A small segmentation model, trained from scratch.
Model: 9.04M parameters, encoder arch vit, encoder norm rmsnorm, decoder activation silu.
Training: muon at rate 0.0074, 8600 steps, batches of 512.
Data: trained on dashed paths with two dots that lie on the same path or on different ones, 147500 training examples.
Rows from block 3 of the encoder, named by matrix and row number. Rows with one number belong to one neuron. Each number is 128 + 24 x the weight over the matrix's rms, rounded and kept within 0 to 255. All counts start at 0. Numbers have three digits each.
# gate: MLP gate (encoder.blocks.3.mlp.gate.weight, 768x192), inputs 96-191
# fc1: MLP up (encoder.blocks.3.mlp.fc1.weight, 768x192), inputs 96-191
# fc2: MLP down (encoder.blocks.3.mlp.fc2.weight, 192x768, transposed), outputs 96-191
gate.634:170218133149142115130113136163101093155083121110118160100108130167159130129127139149136138170175130096152182108067137120189153125114115143130157105109156170141136145086122115182070154120105159138081127141142129081112163115123113183136084164162149168110145134102122120133120147136143135108
fc1.634:138135142076181128180140096123103089133135109170175177162130139159148149094109111119131132154101148124146094117143128145192119129118122148116074125146143137174135106174163106144132167138140194181098132072067125139185055109125138165122165119169099125138164177092130176142108125130094099167
fc2.634:156119096119143088163137063083112108072106126136123112160158143102130105111068122115137159104141160078121132137122118115122143133176150102102149160142127167116147149132104157109104128124150113151101149123089144157104175082112130152170147141126139113064140073138157121219078128148130086127
gate.635:115123101119060130169111164094128129145070127159069143082128150150122188084133159177119109133113095103142065158100127109110155115116161090151131144116127139149095111158141123146111165097134157152131141094138089087128125115148153164136117117155117132110207107142118131167171139123132148119
fc1.635:110173113174136117118115134097090144145174132131128100092137149175092125103115135151139119125134116112112093147139135100113117118171092146106124170153149105103155099139105148111102126157128158162127078146145105118130137157117129178135113128131133114128133125108180107134170133115104142124
fc2.635:104160125147099112117137177112135077124096117191097131119123167137100124100093108116119127144131185143175136141101115152138139141111159095114115147127149127138157112095065145126120130148117107082145074155170153135121161163115107099126166134200071079143131132180165106172138165135149132127
gate.636:131090085137139118098129069137117104159172111106119139123088103162069158158103141144105144149152065085161132110129161142106142105143107191177114085094114141110161128137119135095124159153095123131119121153144118110131164133169110126144135120121182129084069153067113102132136100111135110137
fc1.636:102111143126113193148142139102117138101131160116117119142153134160160100118108178178095070144110144192096126144097171108149117151132146123101142110103168149123111140164100105114153071089162150148102142140140075160141142161157124106168130128136147124084164135173154175137076073138077139162
fc2.636:126096151091128166126195148138192124187146147123176144136090142160139149063168128141132117124123126137123146165058217141099097142144103170129083146112087151130127093164105156112101111070067157140129104123152156158100146096185094109142142147149130151140183113159115124155136124114139110147
gate.637:155145145137132162107134134119116174110135098129132135162066093089196154152115125117106111135121153149086124111158124124108119101115137100138110134069122124146155143114105129152106135110088137119143108091133138113105130149117100096107135091148145140129176133148125105119163158167124107121
fc1.637:138107132168140127132146116139092140149165089155143124122109146110122114161151157113070151134165144135123142144177132116106142126158111107151099113126184102166136138111156122111104117118118118088121149085159125133088183125044150085099127186124121143123101129137157153151121106127106090118
fc2.637:135107133116132093132125134156134108141111128113110148121129133087178126077106138167156083138122176099107103109117131107146103118134132181106142174110140147132100127058109138095131140165104147115141150196155101138112136158164114119126089130133138093164162145131145157150173168138137155131
gate.638:134140092150114115109147093154114148091135159103158108130106106125105106164095148134190134154100099132157127093126158123181150135183164116145120123146107155109123122146121120072141161138121107124118071175141152130144137103114119120158133114114094160129115112058123139164150104133125113144
fc1.638:089119147122097119177129092170120155094102167120145108112127107132115154162121097110142128153078103130143162107097134121145127118171124140110130149135106142110095149134116162147150132112116076117123123107143175125112131078161082118114144088131126200140090089091190149079124120148140128119
fc2.638:119135094156105152142133130155124076148122118129153141112106141160135140107157125151148193137146130095102130093075111140135136148110093154131141089118110118131135132064115155102133113162068154116152139155101118091146100097111147094162120118116106151150125151113113101166106170125112162139
gate.639:142124132152100117148156092124141152101148117127091134122141088108144136136132166128109138105099093155129136147118110165128119132101151166128128142112126103137116167130128117102117153102136095110132140113159159121120143112135171145115108154114163135100124155115132136138185123167110172124
fc1.639:142114121123131137141100142113101104120134139095153159158134133165125131141125102159107161184134131144144117160187099116132110127105137069160118111117132088095161100165129118129152100161183125149128107121122148144106147154166157142094132087105100126130167169118169106125158109078114121125
fc2.639:123139122174137138149098112143122156164136120170108133142104166124099178073158151172132172174120146142107145169148131111106131127127154151123122164189141097113105144157139151095100100167171151090125152150143195105133142151151078123189163141161079115173123150152088137124097106120118110130
gate.640:112126134119145124125116118163120113131138128136136099163138125118123135116152116120143142154138109159117163137148138126089132116107131134121124127122102163110125135126142136146139155135104112126134090134149152120132110168126124146120125114137124100136143128153141127139147135118132133102
fc1.640:146142110140117128131146131118123142125124108110121151072125143160128108129111123145113139114125146110139109123137134139136125134131141126132123135136149115136125138126128130097096102138118116121113156120120100100115130118143150100145129158134137163134112154101111131127114115139142114157
fc2.640:127124157105117123118151134147145136146119145151126119132119108112117094122126142119113129144118133154114144143178132122093119110136132159139122100121131104136140121115104151127096139136126115109150124166114149146130095134146155141119118128133120150147168150103123146118134104113129102124
gate.642:144162086134162108136128133148098160172154126176153127124148114124122139119123152126152130126173157142142132104115155118151156164144120106148101140150088124133120107133148116119126140143127136110121144114132122160086142159105175132104132115121132131140137151145112120084151106126133132128
fc1.642:152114075175131130132111123147105121169182144122195148101112136152126180112086136150148163113134147156140139114129159107141117115135132121130110123147090129121147143108164110110123141155155123091147136138153119113116163145125118161120138120120084095150108107116114162092149090145132125139
fc2.642:148130136119149125135153120145133116170118137134116133150118099148152104095109142185103124105118144148121100113105128134126144084078117091119150109133097160122155160115141069128134157140148109093125087128131137151109140154142129123128095128170106122156145157128135106111159133138134148160
gate.643:106142129147145101136129153107176122128158129131113136130077103146122096116129129067116129150104123127124152120074136135105134168096164140095173128154166125143147139159113135132150128149131141132104130077078104111145136129089088174159119108106143163103138142088136094130146113156122151127
fc1.643:127135144101139147152112111182126104121159120128177138161118106121113107134113115143147111068098163116144073115158079165125108094136131082111124095075131117147158116158178129152089125123135129100124118142152117097126108145120136136141121147094135133126124166108125134129116155128135117115
fc2.643:139097088192140139196110124097095161116143137118103143138112106139090141153097140129104122133127164129089170102111111141103150139100142139152105145173199094076116116131104120123124118130108162149155154144113144130091099128127087088145101116109164105116082170128119132116167151121131137166
gate.644:121092138112119118104119119118142113133118133169111147104138167175158125134118103131134148146156105106174086082120120127139149118155119143129110121098133089130082154149111093146105100118107134075095067133154152123123155106096087091124153144144109129139105151129113127144126118145129124151
fc1.644:108092118134132078096156126128082112078131132142128134141083161131165129135141102130127129142133127106159094110108117111133125125132101141137117077094138101097104127167102109135106135103092132088123102124136115164115165118104097145135125117118149105128152127100108076152136099164118148122
fc2.644:132153138126113126196159123134119157121119136104133146129149122119129106146168070098134130132130151135137076147143121125151124163132100098158121155139131135115113121097147093123144116065115143111137136153088128135135141113146114144154156152129163116155171138123144124127173170102159152125
gate.645:150153124090164103123151076122152134151106174165138115138106116129137117099170151140156174102131135114106137105140119130116134098088153135100122124131108172147161131126128114122119111145166141117179147063118120109153170144179132093121140090119145127079121160120095125150106109112143109111
fc1.645:096135137133137092156108168094105125149139121160173142133041070132104116160150168109116086114123175126156117119156150119086108110149140104095102141134142141116110119130148161138119116136123110142107163168158134136137144150132147116134128125079139112116109113131098119079107145130154133103
fc2.645:150125114158160172166125124142132086111145103102085129150131139155099149114112135149164117139109125152101134104066142134111088139146136151120126156102147119150148153180094152095110107165183110056099128100106120116137108121110093088112091122076093123176134085151109129116113092131126108190
gate.646:123136112133142128137136141123137104125126136131121132109104122151136132122137140102126103112152121134137111115124109132125116120141150122125129148093120136120147128159137133112117113120148139132106127145150125151162143122136133138131124132135137149135148130131131133134127137145125128125
fc1.646:125119141122113139123112117136116150132131114131136129145154132110114127131119112148130162146106139115118139152137155122129146138108112145131134104170143119127117127095112123151136149133115114126149121113111127099096113133124114120122125131122115106119113119126126122116122121107125128134
fc2.646:135139109143137115137130131123146111122138127129133128129110130152136131117134125112138089116141125123133137141130105112128106120147146114134135135116128130139118132141131119116127130140121125141120130094152135140152118149125140146123129108133133132129152128145146140129131141126134123130
gate.647:137087156091152139121141142107146144148121114126122131134143150121154152106114126118142139146127130139117113110110123086134146138170122151159111069134122148107118149164136119136108142144116161157120099121120103111107134104111109121144121137161120152167099136120124110110154133104120119120
fc1.647:090126090104129113176104133115142112129146112157123093071112149105129069126143157136124095101106141136115116085172089149144105084119144107126103143097113128161109138148187131157086120144149124116122154159129118145169170127139127144151093082132126107144125155112130141151158136150130103119
fc2.647:131140111140117114054151114136171096090095150123126137114100126145133135166114109124162129132154105133155151138131137107145154114087129138111150160133161125163139096138121127149144157098078144118133098086161121125105100125124117132113122127142127130139143131133152116145137110138135115099
gate.648:135150165107149138153160150100151142109092159122101073133112123156145106114142139150078106135137139132126165128104128099116144108141165096162094094173146143110075114112104139153135152091109126106094095156122135158103112113132160152095157127134110089141105118126112154124145118132099115143
fc1.648:114133125138102149105160152120133125073118158146121115153118111166182116131180112096145172103120149108115132112124122085150111126154122130153090126160131119141072093135108167126107149107068135085050102126118122148118118130139153128148111125139162104145130138117130125147145147160172145103
fc2.648:156090121121153166117132120097123139122133153136113126134095123139149121180162117091146140152103104098163118138133078150137149120133101154143114104128153162090091113174091116088140114127090125143148113152128111114120138126163150120093138101146171106126137129155098133101103142132146077160
gate.649:120122146145119118145139130109126122156122112140118127118128154117129126113116143134137103125127149149128120119103140137138149152124159136131121122138154114129145115125115125121120091123137119147126143127132140127101142109122122125131120141122137135132154156133140134131131120126143123138
fc1.649:152128102123130123121110147134138127111115165116142122141138099149130129136130126130117154125116129131148125132143114099116111117106124100123140118140124120108109135120139148133132156119102142121130116123145136127136107146124123120118128120134114117126111113129139113120143133118107128105
fc2.649:133114133147138134159127142125131134150115103122133134124131135112125127140143106096151106123129138119126133135121153123145121146114126122127132154148126137129145143137135117113134126144142129138132127123114100114149149125123142125136108143131138115150114132131131155153127127159147131127
gate.650:133103129146129104132162132138149144117123141107122113143130109145129180123092124181130088143067163173191139115140125132126139105145118111136087140147139117116110124134154137144105113132119120119098164107127101109110122131142161141105123118159174122166148116148098141126109138112150137159
fc1.650:118132113100110111118142144134142172112127105133139137129098156102109133136108140120152107124148152134162123126070165114111109116118120141155162149126143113178083135143172143168113093101130150114113109118156128130108149141132107122100108092062113124085133125155094124153137159134162136078
fc2.650:128086157133133156128194169102121139101111145145104128138113118138150096124121145120142154096104145123109138153141094094139105119142162156118185173065090121137070127158110140150132153113127129112107119151158080126153162122202085203062086096123133117119114101084147091135142143132120126109
gate.651:113104104110206142101135161128146147144148142103117092188146089179079119120169125085159094136155172140092143012122121101100079136142141108178099104133129136109141079135159113139105109121114128129155179093135141161115138085117085140181129150118076105133154124120142130102119134155123140125
fc1.651:132126124173085086083108133153151165102134117194100132120128152143137173178157112094133133163101169123106123148122154132119147159036090082075147065105125117166108160110137164146122116076072148143114153099148157065165114114089160112137167054132150114139119094084109170095115156185149121106
fc2.651:143162096080130090101144099095117137151121120156134167131105128126114219159112146133138134132131176126114104122106156119158143187148118099114096155179079117187099143073145118138092132128150124098196136122132106162163171141124113122099127107107134144123152128115155152113167141125136074161
gate.652:147138139108126125082123110135115133144108121104091104146145127163104137112132128119157118123135132148110126138101119126117124145117123134141150133111129110106134162148128110148120133143116126162145166132090110120126125131127147119147122129138118165172107129101124119134145139130159128153
fc1.652:123144159109154116127136106117118154148131106110086100139141104166069142126107133129108113154124136151135124134114134136130134121136126140133135137122133143108127145123123147143116090164093118152157155151139107094143118129142153110134128143140116151174086135105098104115120105139145107122
fc2.652:123146155141129131136085125133131174126132126149111120099121107107110140123120132119103168119134108118089139116123119119093135085131153143141113123160110146118156153123136122125129121137135131120130094103137133147127126139129136117068106135113154116111143118118124109145132121121095129145
gate.653:140141092113102110101105073114146175185129107098100118148144108118189141110097138175131108084131131170094080155148107153148142119121127072130130157173125087117106106107130081169115149089123160155105140176170168121122134165114171149133112150124114166104088175106156148113065150100137109095
fc1.653:110120142162118166152113148128138162095148132131106168148144129096165150087128129174149110199148114126142167125094103131110170138112085156156128144102131095131092143094118079137127140062113169151100073176197195159163128128159170181108161134140103140122090149124078164085153114133153127110
fc2.653:122134169125137143164163109143133194171124113173149131069122121112129143034180125104110137134133141138131154159077105129126108112142098157112123102133112116130129104123103147155145140090143083111145124172128138130128104155131120137082120129127079093126131144164118178085147103094127159124
gate.654:156115122148180147141091154153106129139111157120149106116106140158135162126102145130117095126127102142143162140110125173125114107132140143094096075081164108155120127180147147095103138108137129127140152136113134123108162112109102120092059142076150170141107195092170135125128096102100117150
fc1.654:140129149091177134117147095118091171139097129122124129165164148120151133137148154119152097110100155166115114091109102157117134102113116127129125120164130100091152122125117128144113138118112126078145146128095120121157100145159178082100127112138123131150105091147129125100131112135119143112
fc2.654:138167115146143119139136111162149096128131122123114116123144149168126163150101109136135075135130128134134147130114129140103143098073136131140116126124131126147131136150131120084111129162179138150136167191184100050130175125136095131134108111123153104174139164128115116092126140126135183111
gate.655:130110114140148141107110140108166108100141151160148125135137148128100145175117124122102155128101178117108168111120157152153148159132081102125114079135084152148174124121138111168163148111132137146105109122114075140078136100168126070137107145136180130123127145085131126150170133071136114117
fc1.655:114093098140134123110058097110137103076130130166119109147171147171111163151179135117123128118096178098101132126105165134095127183098120114075099151136068152144157161138142119181115124103114166075157142124129104127094125103138104105124108148114165153101089164160126111129186118105194102098
fc2.655:107149131077130143145127125104123163100133140115098128102113108137139118103094107132100158099149130075102140088135109135117120083191133144123108156085147132131094099110137168128132108103128125102112113174121096103094143145122103199105148147085129146101195123108118154089155137148126133096
gate.656:136116139101153103138133135134070132110096126142116120137095130123153140126107163139100135116135131133112152143144145122148102138125137148147115130153124139135101111131154122098114126153117116160114141124097109088118135138151082127127113103150154145130124126113137148166153112146125155156
fc1.656:122125141094141118125109134129095137124125131135135113145098124097145101127121166157086144119134154125131125116129152138138097131122090144162133142167129136124099137123132115092109148149139125174116104139116122105107144140148099129099118122147172128153145157089133129112139093111112149133
fc2.656:145112135106124102116150113132123109122082134124136152122124122142138158141129151161133154133122098159119131138138063130113130146132117142105143094124125142092129154138110149108110160151146158092152164116151143152125128156166141136144150125143133115116150110119112118118106133134106109102
gate.657:127112105125149148145113111125140124133184145128130143129121109119144152116143130135143121086143144103136137127132133142149114127152121143149157092119138162138110127124131104157115124124131118124124129106156126132144112162148126101115123132111123145113125132162120152145142125146112128149
fc1.657:127124146095128114118130124131121121098132144131116116162127117143138121155115129117146149152129122109108149104108120131115134130126119119136133120111153141173155128116113124123142113133128129172147118167121135138123163101108151116147159134099119122150127110128144120120116128124125126139
fc2.657:123154129119118120106121151117124139117144115170137141121147113103127120092130137128161201106137120096127153145113135102133105135124115120140132128118079145135117073176124112124147115123118115120158119100112157117109126150131167165112136158127162150104116135118129110130145133138132135143
gate.658:123105182148123109103108118138129127110108130125122161120130141126071094113152170128134120123134120140130150090162136078180135140167122155152126136148143129100139141148091129105107089108106133121124106116140104110145098107147110111162152149128110100143124111137129129120111140150121139140
fc1.658:111124063146137149112124145123121114120145128160177103117093135135140147108123112139125113174135171134134165157056122142081138103125111131097111130096101166114146130110118126117108138131144104114136177130137143112061155138104180141084088133134146100127129155084161093097131140154121115150
fc2.658:131158127144177110143097152150123124143082141108146126108153139141156160122157115120121101142179122084121123107122155109173090077081088114130124140113141076115117100148152098101139129119128162116072098125134122122125109109150113159197117114118127108126118163141113142108097170130109104119
gate.659:122142112134124129153139124117128098161145110128120133155106126140145132130123096120114143146138115132116127150119123118115170155128143114125159116121164134124143147116132129120128135126154123126113149099132150132102108148110137144134096118124134149097095135150123140099120113140104124137
fc1.659:129166096140131111138142109145126110175123125142126115132113115140138118130111120108109118157161131109132098142114107113113151119125118122131149144111141117159131143116120142127102127110131113145132143128127140142103100132126131129137121128140135151111126155135120148113128113141124130110
fc2.659:112107119097137121130114118127139101122117109106137142130117116105131134130140134137135102150119098151153126112106155139120103111136113128125133163114145126112126135167166114138112130127102144139124120129160145121119133102112134131149167128127135122127154126148129114142145121140119152129
gate.660:130111138109129135173164102167177116134184166154123101148180141129083128075103092085161148127101147117119070103108096153116148124107124145135144161093097134143118085156135112150146125147112089160110114136104132123152105197062127104139119116134165072096128110091181119089111122108146149173
fc1.660:145092088120104137123152153104120121134172138164110159123085132091183105154143119067112140211169086162141122092156131131175116094092111148084122161093133101139134136109143143129080083184094106100166160146125124135134105149098151102113057117105179172099132158135127173100146088100102132154
fc2.660:145093088159128118110138138122153114145134107186180150120142155125165129138129116153156116118151128113115165120181125142136091092085108120149168119144107183134065119106119142124088122100096123129131161115150173118176076111146112106116082161186082119153123129136113122146189108108081162112
gate.661:087132139153147145152148098135146104131120088136115117134156142157131118120138146106096152171132155106154115110104129144109120134128087146095163165157124111108114091117140119130104141154137107107170164131118162118127118143127105168115139081120071157143129135081144130127113109109128144171
fc1.661:145131139105096139143099156145103141130135177146159148091089111108130175115099129136155130085116142147114178136109153113178149121140152112131107112118125117111122129153144129094122089094120147093132125167126104123134098096129141111138080142141155084114110087106137138110140096129171125103
fc2.661:139124165169123137079103174138137104121158142131152118142110137143139121140102093130147102116127163128117157131142115135139154130149151079135137119123105178064119121139137145129136129129170087103144175135104127114084095115197113157100124173112160103127160133102091164077149082115130158136
gate.662:112135129131153111156085149126138116132137128124121097111111145116132112111148119117126092147128161080116098107179088152097142136170122147179149170108188099109168074109107136180126146161122151155140112135145118096140170148114110118103141119094172138122088150058119179138141116109111140163
fc1.662:140128136131146127135138138119115112150165119113113072171123159112135124072090056152094134127080147119153155140129115081085104169105103134144146149105121115096088144158090160101166100079090150125146132114134177132112095135115126161198135119133124109112089111126115124111116161134128126121
fc2.662:146101124113116111163109162133154118101106105144114095155100149108151097160170159108127095133140075105142166099112122133102138093154120114102141179133105116085149117134133143127145135158099150168175115116130133105154123099110096124091103131116144114164112124088135147146131116087119147120
gate.663:149143151126164139116146148165152165161083158116154159122116122110113156154117149109117112143128105122127165132137155138155124126136145151127106149112129134118129140140135094145148116112122120125135087148112131151155123124108134097124114107105128139137092175144132128160131150123103125135
fc1.663:148145161109159118141123140123139156138095158122131130121147105126100151142111149125098114125119075119123147126108181132151119112122135121112142159117147143109115111118138103140144096095127108130136075154141125147151147149118115108096147080122101125150118138140135099153127138120095139096
fc2.663:116092109106149141136084125126124138142142167129149174115124122179114112150117121126128158129160133140117142142123133128116128141121117111142125127128131113132136108070142141127145131122081156138104159119150122095151138141152122128135117135124096117105135155145145117132109115132096123129
gate.664:122169106113107154122123115163128124139126123140124133082135125080178138137131125143083135109109140144150151146126122116111092100159127105099143154113121169119103128118085116172085091117183099169123113158132121144131130160134087129168120163173108108143096156109138169136152124170107141125
fc1.664:134129102100153114148108104142120151119171095179126082136123122112158134163120107158120091154139134148125130154135115130076157156094125129134126109152183145129117170117088113118145090146143161130108171120116133117122100145140131075176141124137141144134113118092150154129173083143102138135
fc2.664:135098130111126135144147169112115152111119150093121136109142094147125148102126101085142071139129132110123124096171152121140142164091133133122144087079120158133132138186132113163123134132128110174133126131147100107087127106098129150099148110114171142111128127104158125158130077170134098125
gate.665:094112136126184122145094141125109075127117133175167109142110140139116104175129098122165159104134099125153107157139151137111097135083119131117079168109099167112135076163135151122103154106118115126111103135091139149117117165121142120159148155160112127129082142116136130126109095140113130133
fc1.665:131097097109157073131114132112126169134111137102103099120087103095177106150118122135171092118151133138158138148160126140149169174129163081095132083117143140143077070144092116109087108124091126118120114092122176172128110095127191171113145146099140103126135164112129106113146129127166103080
fc2.665:130184144154111111128111151147123153108108131095140149144116082086114073122101119158134161080159137098119173139147149109147115135115118097124157086137129180125116097073225136132148118143174167117192082076094175154153114124096164155146107149107138106069130117125120119153119119139150148118
gate.666:143119113073153130171126155110137145108144169085089150171135116149152129130076126129127111119165109118111170143099136140113134167137171124174150124135081138153120147098124108153114106104140164148117134154127134144117124145094126115090090140124126121100152115131145099160156101142103140135
fc1.666:148125114147161125127120147157156110134083122068155125114155136154106139178087147146075139123157140123134179130137164140150099128131144127164151150158054097108103121132135098110107121139131164150119101142106152095110125136130131170121111111169123143101150107117147123134164104127123156156
fc2.666:149079129143125131148132133072120175128124150152122117147133113121083129116162134136138158131099109127100134114141091122147168129094117143081122164128136104148122098128076153061138144089134152090128127089125140163129099150119096095134107127144084135092136118155108111174096152116104104138
gate.667:142185091125141135106128158110113141123149118151159140145170126147128097144157148117116119122120105122151097126185102111147146154114132157103165119116147119096138101132092109137149127131142108113139136144151121128127118144149099151123173108113145110123114114112135112124118185106190188123
fc1.667:104192106148116102078160164123110124106150143174152113127120118130135105103172103116125120114146145129107173150139107115172114150113172153099162117142138110136153114133130092096103129144146112142124132123192121130149152109119060123121130096119129134106064152067130088146127135123116129116
fc2.667:101112115140142126060169172139131137159148132125108149109096115141135103140133109122103157115133119125111126106108111117097146170106155128109183147190120134121093137157153188150136152138150099124118128168133081129155104092138116124142134087104126151120114092100137109128145156127104134104
gate.668:142119129106117125134125134107127109088138100117125139109139195119105165171137099122101162097126144154164138106157129117117154135140101108158164104142083083125144106123167112114073147092168135103127163075119117118141178132144116101112134108164133152124104106099127144131136158133122127128
fc1.668:121121132150092106091128101119110177160103161122115126132140117117108111136129115103137137128154134124105126150121110159096122118152128100108133145142162147101128106109134147097107148141114107108090151161131138132116212111119098146133114113146172116106121125161132112133132117104171116115
fc2.668:163116102146130124120104155148153105126126120154158157109089118137136111118121131117123094120128162109108153149129086122123115119131124125100087125089089150147146133149157128080146116169153125119130102104131148127130102170109124122106122127132131150130186135149158103151145112155127149112
gate.669:135138138118167145118154142107137093098114175148132123092111108102114114126086111126074153165101108119125128137126163132141124152153104124151116122153112123113109115124135136119181121091081159107113086129115144147107104139107112173150186180095128141130102119108102085176130114086087133124
fc1.669:160143166107113118157120105060141096101087100149142080111142108141092121134100121131135139109173135088105158118140094106090134163137166118111135163156166159119111129108192148093100135090147149125154165145134121153134150109062116157116166122089140164147155159130092118103113139103134090131
fc2.669:130144134124138077097107145171108097109143146146145156127138124135127120135135099104141115153144139108127118142068142152109171133114113139135136143152108137062130115154091132085166119132098113182160089127125162134150126108134175114138110104133164145118110161102091154142085128091086084134
gate.670:143082106132134104127148145095128144115118145161121085122129136144090112161053150138130097110145129118133147130104114132124054114131128114138134147093176150145067124152164127110131198142128137098125183188137083102097123111158119116160122178176123159122104138138089107136090114138138101129
fc1.670:144111133110129101118151142103120143161126120150135129145116141188114086119117165146096112113132129131126149100117146112110113079115130124158119130123110157118110115194134119129151155135144138102160100167104078092062146142149102130136172136152134116187135128113114115107107113099144169113
fc2.670:095128110123131126168105125143128142131146124110128128119146073102105141140120145148130176141146093188157098166110167132124131127116111172140162138155161082157162083172125115105172095130129119122085130073151162129146147169136120098151167113129151142130109141177111143129127135153098156147
gate.671:106111143155107091093089136117105099135141108149115167152169148136179154155086110146144148115124086136137102103115140162139141078128128107111111142134109152123163140153118120126132133141079074115124100073173117134133091139088141147119110122130106160109164152124109132132098141074112146094
fc1.671:146153125094165109134111172119157109121168144063081103111134095161123138087200083087110166081146142166126173148148069096088155102108090151113174110117143119134147147150139149138150088166128075064116124121112094104130127127122120129168174142115128097145133130158103133108125100170167135139
fc2.671:106133113109136123131118091109128093135125110130139099090155119140129130143135128125111087132142156120165145140113091136156150131190125100088134155138067144104164140132167107131103159115117091090100127124139168161166107123103160139160121116120137129131127109114134072134132091121133113111
gate.672:151131146124102122129090192144124190164139157098141129105082147111114105159148153134137159114110208079166086091087145097166160150082138103143112133112150162098193103159096137129144163125137159188100114119117093123130129090115121110144124129148130110139115162142081124137105130129139105085
fc1.672:172137131198102139105123120087087109112092100079168141156131142163077160142118129178103118059113137090084118153142121159141121103129115119150151100123135127127168150129085096203142153122129105086149135205121176102134085125099152143070105174152150124102151169102084086170134132170107079085
fc2.672:135164109151128148126149091178137086161127121147164177113116160091144115085077142109132142151121162189068131077111126128114172105092129129102196136133085109100137112140128119140123100133134109101094169126165101216150083153134153155144106103134115117135178155120109094098139143080089113144
gate.673:121151111116098105132114114146137133186091171144146132098127130134174151091140140147115140124175117147133154107080123171099101138115144146133122107134118188122118127141129144111110141122095138107108131137135104135131141070128135135117103127140096137129165136151149137154154109149141179140
fc1.673:108120131156113141136133104120148092110133126127155163166133109088077111099144137095115155160160146136106101153157131126122129089146117138155154139125129137129087099118117099111113131111164166113107115163116105136180159157098134142131152085137141140160152140086105108068119118131070133082
fc2.673:138087120108151094079141129143112145112094113126159121096083170120110093125132147121094140157137138143137096110188114093127179126161129124149135101105085110120136145113113124114135175160152143153135147135130144110100136085112130175109136131111115184148135138115105122140067147133113148138
gate.674:105114193096094100158094115119166095115113124106079104114155147125136092095142171094134092149079148183168140106106136142164134110123105150163147099174086189181137170106126092160144168175133117102110126084131112127110106159130105136158114179133144101137143205130122099148149183141156146141
fc1.674:099163063152173176101130151067124103129134134089142132120119109147096141128139110101111089104132114121135123123117118149140163154114160113104097135089135140078120169189160136121101121181166201178120122102131123204155124114147130107129115123147193133166106127158083117134106115160076092126
fc2.674:113076098104117067113174111094154129072101082137094168133179122137101136113129128120183073107160178119116213082098062144138143103048090101096113141175112137090176120081148107115172130160166152117153109152165099076174162168075141103150143108107118119105118113131144136215115128119106137146
gate.675:132160114142147130143103112105138145152124148151089101156090152093120131133114149112105102139119120088095145137107116108107115112140150118116115093143123123178136138144124130095100137139121148148115058112126143130117104099105154135140159114143122151136153169122108130100129164144148139102
fc1.675:126164127131100101138154116112171140114162162118146154127162112131126121136129114139152133130137127164123112131151120142142142118142115117134121135109158153125176149170134105147143121132146135114143132129140132107117106120109124117138131129134100118110133131133102132081151136147125129119
fc2.675:105166120093098129160140110160150144153149116145139175109102121128082117166101141120123171098102115155106135171126155148145123127124117141133095162144109090113103117144171141144146105124093096125086131136153130130147149123147135114128148105134132128140083147089115118144098117119118138117
gate.676:052109177098176139199169204100197136114095150100102152095080111130172133092132104121134140099143097155131075119151164134097147085170064149144116148176122122135163144142099102097156160114152130095155146135149105120078224146154083142102137141131091160146107155164152204128118166125146158115
fc1.676:150142145053062161111176098108138112159132082151129124160166158077112106085142128083167086168088097121135111099109172148180121145160051131122147116193160122088083134108156109110137120140151210070114113155152093152103170156131112164069160107118170159065177056185156062137068081130138122128
fc2.676:102087107103143153141124072078153124110112097141160177144122130148065146151059129143103140145122136128116125140133067096129122126137113154124109108086125164075093162125139077138096160145135159150165159154145157119124167118184094148115169126093155099103140127153158154100154070123110153114
gate.677:155143140125111127152145089136125162117174133126153150118148119120140079139117126138129158145181169136136110171140124119137190123101085097165135140115159114107130130124127089153144090142094132107101094135090136155163098130110151130156114125184107147121143110156132087114117093152115177107
fc1.677:131162114146161118155114086137138140127123127074079111102167164164150149154075120163134159133124098113134122108136136149129105120148162147104145089152118097132147156104134151115093148102154131156116134135155140118096180155128147147128152134126141147090156141123137143130139124085092118137
fc2.677:164120094163135127126154164149092148117086152119097113132104107134164153090137118106165119141114118094088124112101138194132101108102142145121139106157154118183163145087145087115094120101114122112101106159092124110121129145152165135127138105100143126170099122103122135148145120107137131116
gate.678:127133129127126126129124123127129130124132128131125131122137118126123121119124121129130132125127122136126135122134124119126128125122133119120127126127128128129134129123131134130121131126127128134135133132124142122124116126124124127136125124124132129133143124127123127124129131139127130127
fc1.678:127119128123129128133130126135130121132123132114135138134124123133131129128129135120126126123133128121131124136126137135136124146125129133135129133129130121124121128129126120132140123131133126124120126128143134122125132132120130126121129131130123127124131134124129128126132135134122136122
fc2.678:124134122139121140133122124134123127124132135139130124124128127119127123130131126146122134134132129115133125139139113123132125119133117135123127128122128120134131131132116131132121131132132135129137130126127129137126131128131130132132119128128125127122130139132128131130127136131131121125
gate.679:127135136127133128125129124132117132129133122141128133132122139126128132125137117130124119122131120123127130130132129129130122130128129129126128126126125139123129129131128129128126123134129125120137126131133131132131125125117129123129121122127133130131144120130130134124133122120121139133
fc1.679:132121122132131128133125129131139125127121133109119120124136123129123125127125130126138130127118133130126127125124122125130133128130128132128132129133131119136120129126130129128129135126124132128119129119123123125125136131137126133130131137130125120124118135127130128130119132137129116124
fc2.679:127121136127121124124134129134132128131127126124123127115123128135121119124132131139132124123125132132136122126127133128122116132123131135131136134123135129124119137132130125133142137139130142127134124121129140128118121120126135125132129121126127128141136133132125128120125133127130129129